python train.py --model="image captioner" --image_size=48 --crop_scale_min=1 --horizontal_flip=true --vocab_size=26 --encoder_depths=[7, 9, 14, 7] --decoder_activation="gelu" --decoder_inner_norm=false --decoder_connector="mlp" --residual_init="zero_last" --precondition_frequency=50 --max_precond_dim=1024 --lr_schedule="step" --weight_decay=0.3
Rows from block 34 of the image encoder of a small image captioner, named by matrix and row number. Each number is 500 + 40 x the weight over its row's rms, rounded and kept within 0 to 999. All counts start at 0. Numbers have three digits each. After the name is the row's rms in percent of the matrix's.
After each channel's rows are labels from the 100 images, of 14976, where the channel reaches its highest value: "top examples" is what is common among them; "peak at" is the part of the image that holds the peak. Only what is clearly more common there than usual is listed. The data: close-ups of made-up surfaces with and without defects.
# conv1: bottleneck pointwise conv (encoder.blocks.37.conv1.weight, 96x336x1x1), inputs 224-335

conv1.33 103:514469475487465444478509498452478519418537405514478460493460437541486428544457518484517491479531430504551528458454443453522493521530443525505519532510453493486465442499517468555508488444445490459490496447523522497539462477581506481464457530520525461486481546427488544554431505461511521469521534540459427504453550493490543480484399532489
top examples: smear
peak at: centre; middle right

conv1.43 100:491498570516491485496464521558521491484462477592554476470439561454453523531505518507519464547462568473527469469511473442466468456545461470548492531527506502455442498521471418498486623461476510488569476480496549471549456567517555487516472561419515505503437512516469549480516498539549489505519487566454515403478510444611505467438580486508
top examples: woven cloth; no defect; defect: none
peak at: bottom centre

conv1.59 097:487497537551461455424492523504544480417498533583456539450532473526490499477532472524476559426474547516498490563478522485513508525578501532455472531560520584524555487438472506526494492540526486499453525482532574431488505493544580524479516606470535505430467505574497547549514474432553466535464501501433464564445584479488443552553555512496
top examples: woven cloth; no defect; defect: none
peak at: centre; bottom centre

conv1.49 107:491490495481555466491489488542526540491457450440499532545487493596473462542471513432534477472444468479463492506471502541502513551476520473518539448524466424458472504493504511424504447508481541477497499488473449504464514473547459523514580450515493546537500559430434516580436516520477522498512539534472536422544413556508534418559481481436
top examples: smear
peak at: top centre

conv1.41 094:533490491510487528475494434530469491545438476528547562461519510521428525486451520532453499484477476522454510520449420521583596493499569468464548499524533476521485509478530541478522594505490507579498475457491591531508508594559510529505477574523522552451543542500555531462546493507443424524487482546486570410500397489481474466508490514530
top examples: leather; no defect; defect: none
peak at: bottom centre

conv1.60 094:438493460404474490530470530439514438538494516499471521492451547458529494543513463490568485547524534480500443497438433505544534526491496528387498441524440456474421509467482557584475487505482563470485552488489520526475417482479445489545476456450572539494480534564514488518452492471511487516568572493418495459517556453535544507610457447544
top examples: woven cloth
peak at: middle left

conv1.13 098:491475463479504529488467473461499516519473537526489537457479498498476451490500596528448545500505520551494490442485457485485512501536513465503470535484495448539524455517493456455457438505505548496531440504463504470490566466507512516551510581458473509515496472506470519623528546480445490527508469518497454450474583513540560504507499578473
top examples: smear; tiles
peak at: centre; middle right

conv1.3 103:483398545452524502466510467433517516539524505508499535498467486512481454552506518494489478509530447539614501562450446462481438591469540475495507517441481438522454532559497436521615436402535540510505550520488553452460570456587471524462529476449559516553444513556510494438528532465514461475491478483478463498489469489444473498548443464482
top examples: woven cloth
peak at: middle right

conv1.39 107:501504488522495467447509471499487476429513502459465587459517455460424504495525491521472581430532475496509508522502534529484465467532498525533534465517404495435446511428475549525532518410471545525536551426488472538526532503545474450468527456549470553483501465508486568485468561522502557474461543464458519545507550447488501489505488525524
top examples: smear; circuit traces
peak at: centre

conv1.69 106:513534473531464517499483499546497513398500490474499541490567557432574561449561534429520542502524509449512495522571492545519540520531506531457524531456511501478545365495446481481495473509506543552470498483485497543508458511495507560572445464498451476479464477498541569552511428574512514545464488522542503506515526539533512502419485530525
top examples: smear; circuit traces
peak at: top centre; centre

conv1.22 089:473442595457461442489484473479506545511529468550462475468414507518488446478491503428560511496415499464448481499496522571469462465478498522493527517566524472507539499513556542505541517487524547480499490503455485495466496530565532520575453564473474496513484476535488552493530468511556477591453469460517442512491482545507493552458555543415
top examples: woven cloth
peak at: middle left; bottom left

conv1.21 099:537535448439531482481516565504451466516427495517500479466445515507485503558445421422514465511492475560519478503492394461472476495529585536522434545455516495511558458497552467514484488468527487528487454522565563488484551486610464432501518495473495453504505535482534482480527490519487450525561618498489540447494473470536507502552477491511
top examples: leather
peak at: bottom centre

conv1.45 104:461507481515437555503454475485524627517474485473416534431478523520471500472475525490518505563562552552448470438461498448482533520489471572538519540468437473561494478506471554539472438509430429529451581489528539518469483533468511520502449415463564498485488459552499461504438485518466403426492545500385517465483539521484490550621522520452
top examples: smear; circuit traces
peak at: centre; bottom centre

conv1.62 099:491524398476494501525494511490518482527470483477476495429457505514448469500563454503447421515502473441483415511517518491468535525579526461463494428456482481542540472466484489532490490528527509475508490502516536448492480494472610592528499436483447479483546511550503519533528472556515514537513525567490541480512546519519491485462533571567
top examples: smear; circuit traces
peak at: centre; middle right

conv1.2 091:476537524501554465542560519478519517495468482478489472499473525541505451446543510448515571568523486594512534521511495533492445587548477493496447613499439549519544516453515518567491482506499525492458531570502431491517499430538590443567444521516563537489514494512560559514447459547483486519470533522504531543538428521561517533461419510614
top examples: leather
peak at: bottom left; bottom centre